From a checkpoint of a small image classifier.
Model: 2.03M parameters, 64-pixel images, widths [48, 96, 192].
Training: soap at rate 0.0031, 12500 steps, batches of 384.
Rows from block 2 of a small image classifier, named by matrix and row number. Rows with one number belong to one neuron. Each number is 128 + 32 x the weight over its row's rms, rounded and kept within 0 to 255. All counts start at 0.
Before each neuron's rows are labels from the 100 images, of 14848, where the neuron reaches its highest value: "responds to" is what is common among them. Only what is clearly more common there than usual is listed. The data: small charts drawn from random numbers. In brackets: how many of the 100, against the usual share in percent.
# fc1: MLP up (model.blocks.2.mlp.fc1.weight, 192x48), inputs 0-47
# fc2: MLP down (model.blocks.2.mlp.fc2.weight, 48x192, transposed), outputs 0-47

responds to: dark theme (62 vs 29.6); stacked bars (35 vs 7.4); items: six (33 vs 12.8)
fc1.144 [146  74 149 131 113 145 106 113 200 149 140 102 141 105 105  86 129 187 129 168  81 129 148 172 125 134 130 146 137 140 158 121  86 149  73 105 125 150  92  98 188 191 204  98 146 154 130 125]
fc2.144 [146 142 122 130 158 118 135 152 192  35 124 102 111  82 133 104 142 142 102 130 112 153  85 184 105 110 101 171  97 112  75 120 116 131 107 101 172 115 118 129 224 151  93 150 116 150 134 143]

responds to: dark theme (97 vs 29.6)
fc1.72 [100  92 118 130  94 158 127 164 155 146 142 144 146 119 132 155 166 133 159 160  71 153 114 107 130 105 132 176 227  94 188 125 186 148 170 119 173 149 175 191 125 120 112 145 144 137 121 142]
fc2.72 [169 128  83 128 158 141  86 122 144 120 107 125 188 103 138  70  99 115 155 155 170  88 110  86 149  92 145 164  87  90 178 123  92 162 108 117  84 106 142 119 196 115 119 199 126 137 156 103]

responds to: one colour (100 vs 53.4); line chart (77 vs 7.1); dip in the middle (48 vs 13.1)
fc1.94 [141 118 137 114 183 132 116 102 126 119 138 112 163 136 129  57 164 187 129 120 158 129 154 106  94 156 123 166  93 191 115 117 104 140 130  89 189 173 151 133  76 115 123 128  57 165 176  82]
fc2.94 [141 142 111 120 122 168 120 138 144  97 195 117 159 157 127 124  88 117 164 161 112 154 150  86 168 153 135  88 167 121 151 101 134 161 121  56  52 131 224 152 134 131 130  99  93 102 105 132]

responds to: ring chart (48 vs 6.9); pie chart (41 vs 7)
fc1.181 [ 68 138 116 149 174  60 131 146 127 149 163 115 140  99 155 139 210 152 119  91 155 229 117  95 170 160 154 125 179 138 126 147 148 158 131 119 146 119 148 164 158 119 152 150 112 138 143 147]
fc2.181 [122 151  99 156 129 118 109 184 161 118 155  61 162 107 154 124 100 194 146 106 137 195 104 143 127 146 138 157 138 104  70 178 101  84 108  98 110 141 169 123 100 105 108 100 184 163 164  92]

responds to: dark theme (68 vs 29.6); pie chart (38 vs 7); ring chart (28 vs 6.9)
fc1.17 [190  76  93 120 123 102 157 150  99 153 196 155 138 132 147 154 108 149 155  57 145 155 120  89 113 110 204 161 175 115 129 140 150 175 152 111 125 149 141 118  96 173 100 167 116 150 170 116]
fc2.17 [145 160 151 144 144  52  81 130 148 160 168 176 116 149  92 138 154 126  93  74 141 150 133 137  99 140 158  93 168 143 134 152 115 102 112 107  84 145 126 163  87  56 138 155 189 190 116 138]

responds to: step chart (44 vs 6.9); lollipop chart (35 vs 7.3); dip in the middle (34 vs 13.1)
fc1.117 [111 168  54 145 146 111 101 131 143  75  72 107 143 111 103 159 202  76 101 162 182 118 130 122  78 164 121 131 114 148 147 191 130 150 111 109 121 137 113 136  97 106 136 165 156 108 187 146]
fc2.117 [107 123 137 181  49  86 127 152 180 204 111 146 139 165 103 167 108 123  68 148  87 120 107 187 109 125 154 140 123 132 122  82 142 170 143 155 166 136 151 121 168 102 153 104  94 118 138 165]

responds to: ring chart (40 vs 6.9); pie chart (40 vs 7)
fc1.173 [108 123 123  34 104 140 119 145 108  56 131 137 145 121 159 112 124 129  86  92 156 157 151 186 100 153 194 127 135 158  71 116 139 127 155 130 123 121 212 124 190 123 110 117 144 124 143 131]
fc2.173 [125 104 196 173 160  84 156  67 105 131 124 218 108 123 144  66 101 184 141 139 151 139 146 144 148 167 139 128  77 116  99  96 134 149 129 168 167 115  87 149 119 166 105 129 148 139 101 136]

responds to: bar chart (32 vs 7.2)
fc1.175 [133 148  90 194  93  82 147 121 161  93 152 107 123 114 155 156 175  98  83 123 144 139 116 202 135 119 143 124  96  15  87 110 104 158 113 110 111 159 121 109 133 120 141 120  93 137 137  88]
fc2.175 [135 146 159 187 124  85 145 160 132 162 185  75 164 153 105 105 144 131 105 105 147 145 137 105  77 143 177  91 105 163 161 111 178 188 153  90  91 121 167 130 134 147 129 104 199 109  97 136]

responds to: one colour (88 vs 53.4); line chart (43 vs 7.1); step chart (33 vs 6.9); trend: peak in the middle (32 vs 13)
fc1.50 [129  64 137 112 147 130  64 142 160 114 122  76 130 124 130 113 168 129  83 108 192 128 146  82  46 102 112 134 133 107 134  81 134 153 117 138 179 113 127  70 111 139 118 106  68 108  96  87]
fc2.50 [122 139  93  47 133 139 127 121 138 162 164 150 110 112  87 167 123 122 185  96  93  98  83 128 146 126 162  81 109 120 112  78  79 166 158  82 128 134 174 168 178 133 163  87  88 124  98 138]

responds to: lollipop chart (30 vs 7.3); dip in the middle (30 vs 13.1)
fc1.154 [173  94  51 134 176 124 109 128 183 112 162 150 182 156 131 145 147 123 142 183  97 122 170  93 194 119 116 155 105 123 154 197 111 137 120 169 110 143 154 155 149 114 128 123 130 116 176 178]
fc2.154 [147 106 159 190 111  78 177 103  93 185 141 148 101  77  95 208 115 166 109 131  89 153 147 133 138  87 148 117 146 147 115  57 110 101 126 119 112 163 117 144  96 113 142  75 131 135  86 127]

responds to: pie chart (58 vs 7)
fc1.157 [ 89 129 115 165 106  80 124 157  71 128 128 136 120 166  75 121 105 140 127 136 181  60 145  79 159 116 188 155 144 147 143 134 114 193  70 185 159 100 135 150 173 160 114 125 147 147 132 116]
fc2.157 [140 181 127 118 137 136 136 173 125 144  93  96 106 139 147 151 174 110 136  76 141 115  99 160 179 132 124 118  77 181 158 148  55  87  60 152  71 179 145 115  94 112 164 134 124 144 130  89]

responds to: line chart (59 vs 7.1); falling (31 vs 12.5)
fc1.155 [116 109 148 117  74  92 178 157 121 157 106 196 116 164 131 126 155 152 139 103 104 143 136 154 152  73 149 148 149 120 166 163 158 145 136 138 159 143  84  94 148 106 134 163  90  25 174 124]
fc2.155 [101 105 131 127 147 172  63 132 155 147 109 157 169 120 106 126 137 142  87 133 113  98 129 148  94  89 143 188  89 115 148 159 197 118 142 180 181 131 177 125 122 115 179 192 108  78 130 159]

responds to: ring chart (30 vs 6.9)
fc1.15 [159 136  24 140 114 166 144 159 104 171 157 101 159 111 168 119 166 157 142 114  93 129  94 186 176 151 134 138  91 129  95 165 140 137 144 157 136 143 156 132 193 157 141 142 157 132  78  97]
fc2.15 [132 110  81  95 156 132 109 139 115  82 124 165 188  53 126 126 100 117 114  80 132 126 111 128 106 144  85  82  75  47  79 135 102 101 173 120 102 131 147 152  88 134  89 108  84 125 124 111]

responds to: ring chart (37 vs 6.9); stacked bars (25 vs 7.4)
fc1.36 [183 113 116 121  81 154 102  97 131 114 156 162 135 122 121  83 118  75 165 118 114 124 139 184 169 146 223 126 117 142 172 146 130 117 147 152 146 202 135  87 149  87 164 126 143 178 153 120]
fc2.36 [134 123  65 114 139 174 133 127 154 139 152  84 105  96 154 165 102 111 154 151 133 102 149 141 163 170  34 164 163 131  92  94 174 137 173 119 108 145  72 167 118  98 142  87 114 133 179 141]

responds to: step chart (25 vs 6.9)
fc1.76 [141 152  85 122 125 133 106 141 126 123 143  70  89 131 200  63 172 104 118 142 175 135 120 134  98 142 115 134 111  85 136 172 149 124 141 177  97 159 151 128 112 134 145 155 134  24  83 157]
fc2.76 [131 168 189  80  53 114 160 154 134 165 101 160  97 112 119  68  94 111 204 141 132 141 112 156 136 121 134 147 134 111 145 140 118 134 127 137 131 118 144 148  48 111  86 159  57 132 137 108]

responds to: ring chart (48 vs 6.9); pie chart (37 vs 7)
fc1.164 [155 113 126  89 104 196 104 124 154 101 197 148  96 126 116 144 148 180 140  54  97 141  95 155  90  70 117 164 105 132 111 128 118 131 155  82 150 126  75 115  98  69 112 156 128 105 148 162]
fc2.164 [137 171 124 163 174 182 110 179 209 151 147 152 144 102 128 136 155 114 213 126 110 120 150  96 124 136 156  80 110 138 149 121 124  90 116 173 146 181 133  96 120 130 129 123 180 155 182 103]

responds to: one colour (94 vs 53.4); line chart (72 vs 7.1); peak in the middle (30 vs 13); trend: falling (29 vs 12.5)
fc1.102 [106 125 114 127  25  96 155 169 168 125 131 180 115 124 144 127 168 162 147 134 118 135 137 132 166 105 133 175 163 178 146 141 125 117 145 126  93 141 142 106 113 164  98 179  57  86 114 186]
fc2.102 [ 89  83 122 171 128  99 117 175 113 102 126 159 164  85  63 114 166 170 163 164  74 141 131 113 110 159 190 131  83 103  95 110  88 112 112 149 112 123  69 155 114 139 102 142 119 158 177 163]

responds to: dark theme (90 vs 29.6); step chart (40 vs 6.9)
fc1.5 [143  90  96 180 141 103 105 105 113 109 111 101  84  95  87 162 176 197 106 105 102 135 153 161 100  98 117 170 134 122 126 108 173 192 124 104  44 138 146 142 106 129 167  99 174 143 121 146]
fc2.5 [118 108 196 105 143 137 105 112  88 185  80 128 113 156 163 129 118  46 120  90 106  98  58  93 103  92 154 112  97 102 119 144 104 170  84 156 179 112 122 109 132 116 124 109 136 153 145 180]

responds to: dark theme (85 vs 29.6); heat grid (28 vs 7.4)
fc1.24 [118 105 123 172 152 116  88  95 116 118 147 154  99 124 122 160 115 108 128 103 138 139 137 147 130 142 153 125  50 141 160  76 255 130 153 130 129 140 116 128 113 141 123 118 158 144 143 192]
fc2.24 [143 133 133 109 127 140 106 116 202 117  88 173 103 132 111 151 104 121 183 178 154  93 100 126 134 105 165 123 151 109 129 211  46 101 151 125  99 123 123 128 146 126 133 116 215 138 158 150]

responds to: ring chart (33 vs 6.9)
fc1.162 [ 96 120 166 173 145 184 222 168 167 149 103 140 137 120 133 167  99 160  81 132 167 123  78 112 153 101 165 130 137 159  82 143 109 136 135  63  85  96 119 130 117 156  93 159 155 115 118 118]
fc2.162 [144 153 112 167  70 150 144 165 160 168 105 164  65 213 101 147  91  75 122 137 159 191 153 144 137 129 104 129 155 159 135 108 177 159 163 138 104 145 135 126 152 134 171 109 106 141  81 129]

responds to: lollipop chart (34 vs 7.3)
fc1.26 [169 119 159  76 116 156 144 154 164  12 156 134 156 119 131 138 126 110 145 129 103 165 118 126 168 123 192 156 136 126 110 169 145 160 136 171  84 172 143 175 169 144  85 130 108 146 121 132]
fc2.26 [123 154 117 184 113 140 183  67 122 139 133 101 120 141 190  59 102 126 172 186 105 136 127 123 157 157  93 180 162 143  88 154 180 145 173 141 157 164 133 127 171 131 137 154 176 110 119 118]

responds to: lollipop chart (28 vs 7.3)
fc1.98 [ 66 121 129 154 121 147  89 110 149 166 107 143 116 105  87 144 119 111  90  95 145 170 179 117 128  71 148 124 113 193  85 162 127 148 101 108 116 126 130 116 196 162 112 106 146 226 127 138]
fc2.98 [167 134 173 161  88  96 163  78 108  50 129 125 150 137 140 112 137 149 101 138 162 161 104 160 182 122  90 101 148 142  83  77 146 109  75 147  65 125  91 137  96 165  92 116 122 136 144  88]

responds to: pie chart (56 vs 7)
fc1.29 [177  94 133 210 142 178 145 120 152 135 148 197 154 136 122 144  95 112 152 109 143 153  87  53  84 124 141 159 177 131 132 153 158 150 116 140 146 165  77 137  59 137 136 155 116 141 146 125]
fc2.29 [124  89 123  74 121  98  99 122 113  87 121 143 115 161 135 134 134 116 144  71 170 138 114  61 141  88 104 138  82 139 141 123 103  74 182 127 103 111 177 121  56 127  53 176 141 139  96 127]

responds to: pie chart (70 vs 7)
fc1.163 [170  80 108 119  76 170 162 140 138  76 168 123 151 123 117 178 151 144 121 111 176  92  92 136 105 162 200 121 128 135 106 149 144  81 148 113 150 140 189 170 146  77 196 151 115 130 132 134]
fc2.163 [128 107  82 168 154 121 183 160 162 104 154 115 142  90  73 130 116 103 162 140 155  95 118  65 128 144 141 114  74 108 174 126 108 163 124 152 129  80  76 189  92 154  90  98  80 154 152 123]

responds to: line chart (43 vs 7.1)
fc1.134 [107 119 105 151 183 144 105 164 142 133  98  89  67 137 102 120 128 103 116 121 190 116 114 115 145 127 136 102 108 126 104 103 143 134 110  96 120 121 140 119 200 128 126 121 213 205 174  56]
fc2.134 [115  75 180 184 170  82 124 195  73 132 101 134 172  98 127 162 146 145 133 149  71  81 156 141 137 143 151 129  83 115 101 136 108 103 121 111 140  83 108  97 108 112 132 173 120 188 168 122]

responds to: lollipop chart (34 vs 7.3)
fc1.149 [134 186 131 168 103 146 117 168 215  94 133 151 153 131 133 166 157 195 127 175 163 137  94  96 112 109 156 140 118 137 152 183 146 157 137 172  92 150 157  79 163 143 146 148 181 134 148 125]
fc2.149 [167  83 136 160 132  99  84  73 169 153 111  87  97 172 111 157 127  97 117 129 112 133 115 117 185 102 131 136 111  80 112 132 141 173 110  97 161 136 120 133 222 131 130 142 205 107 138  89]

responds to: ring chart (36 vs 6.9); pie chart (30 vs 7)
fc1.147 [137 148  83 198 146 141 123 132 140 158 108 100 168 189  99 161 117 105 101 140 126 213 112  75 110 160 113 153 163 143 109 137 138 174  92 160 110 184  84 147 122 120 110 188 103 113 137  99]
fc2.147 [ 28  80 106 124 111 116 104 126 150 117 108 144 153 187 115 170 127 177 108 116  91 125 157 136  68 124 176 163 160 140 150 135 147 178 167  96 156 115 152 145 120 191 142 157  99 146 145 117]